Weights of a small multi-label audio tagger: depths [2, 2, 4, 2], 96.3 epochs.
Rows from block 7, named by matrix and row number. Each number is 500 + 25 x the weight over its row's rms, rounded and kept within 0 to 999. All counts start at 0. Numbers have three digits each. After the name is the row's rms in percent of the matrix's.
# b500: branch 3 reduce pointwise conv (model.blocks.7.b5.0.0.weight, 26x208x1x1), inputs 140-207
b500.0 113:455500500500500500500430500500500538500500500569500500530467500500528500465500500500500500483500500500500500536500500500543500500500500500500500500500500419456500500500500500546500500525500442448500500470
b500.1 097:500500500530500500500500557500500500500474500500443500500500500500500500530500500500563500500500460500500475461500460500500459500500500425461500500500528460500524466523500500540500544528500484500500500500
b500.2 094:500538500500461538500468500449500500500500500500530500500500484500500500500500500559556500500500500500500553500500500500543500500500537466500500500554500500500500500565576460647500500500500500500525500500
b500.3 099:441500523500500500500500478500452500500500500500500500500500500500500500500500500535500455456500500500574500500500409500563554537457500500533500554500500470536500564576454500500500461500542500500451544500
b500.4 079:500500500500448500467500500500530500500500555453500554500500500500500500500500500500500529500500448500557500500500500500500500500456500500536623460500466564451500452500500500500500500500500590500534467500
b500.5 092:500500500500500500500500500467500457471456500500500500500500500452461459500463500500516536534500500500500500500500500500500455450500500500500500500500438458500462500500500553500500500500500500555500500500
b500.6 108:500500500500500535500500500500515500455439554481549500500528500500562500500547451450500500500500500500500500558567500500500461500500500500563500500500500519500500500500500500485500500475500500500469500500
b500.7 078:500440500500500500451500500500452500500500500500500500582500500500500500500500500500500500500463500500443500500500453500500500500500500500500500500500468500555450461500550534447500500500464479500500500500
b500.8 100:432500550500500500500500500500500463500500500500500500543540500545500500500500500500478463500500500500535500500500500500500560455500500500500535500455500544540500500500500500500500500500450500445500471462
b500.9 089:538500500500500500541500545455500500500500464500500500500500500564500500500476500466500456500500500469500454500471500500500531460461500500500536500500500500500557500458500500500500500500500535480500466500
b500.10 103:500500556500500500500461500500454500550500500500500500500545500500500457500500500500500500500550500500476500500500466500500530500500500500545481500500465500500500500500500500447500500526566500460548537513
b500.11 100:500448500500500500481500500453549459500545472500479500500500500500500454500500500526465500500476474500500546471500447500500500500500458500500448561446445500420500500555552500500500500500500500569500527500
b500.12 101:500500500500500500500500500473500500500500500560474542500500542450500500500500500500500500500500500459500476457500500500500500558500473500500500532500536500500538500467500500500500571500500454459416500500
b500.13 098:543500500500500500500500500500444500500500500500500500500500500522500500528500500500500563500500500500500500522500500500500500500500500500500500500500500500537500500476500500500500500560468500500500566500
b500.14 082:500500500500462500500500543500528500470500500500500500500500500500500500438500552454500465500428500500500500500500430500500470500500500500500500500447500500570500500500500458537500500500500500500597500500
b500.15 109:500447500466470500479500457500500500486500524479550500500500500500500519559500500500500562500525500500467500500500500459500500451500571500500500500500500500455456500500427500500500540500544500500563548500
b500.16 102:500500500500500523535544500470500500500500500500474500532500500457500500500568521500553500500500500500542500460500500461467500500446558500557468461459500500500500451500500540536500500556500449500555449500
b500.17 102:500475484500551500500578500500538500500463500500500462500500500500500500465500500500500500500574500455500448500500500500500500460526543500500538500500500500500500446459449500500462500473544500500565500500
b500.18 119:500500500500500500500500537452570470500500500500500447500558535462500500443500500500500530500500559476500500500546500500524534500500500500500534500500448500500500500500458550525500458500500500450546500549
b500.19 105:473500500500470542500584458500459472500500500500500500500500460500500614500500500500500444500500500500469500500500500500500500473500500500500545528500500500451500471500541500500500542534547478450446500500
b500.20 113:500500500500500457500500519500500500477500500530500469500500460500473461500500500500500453530472462500465500500500551500500562500500500500500500500500500500500500535567500475500500476519450500500500467500
b500.21 090:537500500500540500500500500481500500500500500550537500500500500500500500540537500500500500500500419500500500500500500500500500500482534500500465536500500500500500500500450500500565500500500461562500500500
b500.22 098:500500450500473433500526500545500500500500530500500478588500500538500500500500500500500464500500431461479451500500456454479473500500537500500433500500500500500500500500500544458500550500500478500500520500
b500.23 119:500500446557500500526466500500526500500457500475500500469500461500445500500500439483500479486528500500477550525500500500500500500500455500500500500500554500500500542500500500500500431464500471500500536500
b500.24 097:500500500500500500500458500500500500480500500406460500500500544568500500539500500477468500500500500500437500500500455500500500500500500500500500539500500475500545500500462500500500445500462500500500500500
b500.25 102:500476500457429500560500538500500500500462500438500500534430577500500500452500500500472500450500500462500473500500525535532500537500540500500545500500500500500500500548527472500500500500533500551435547500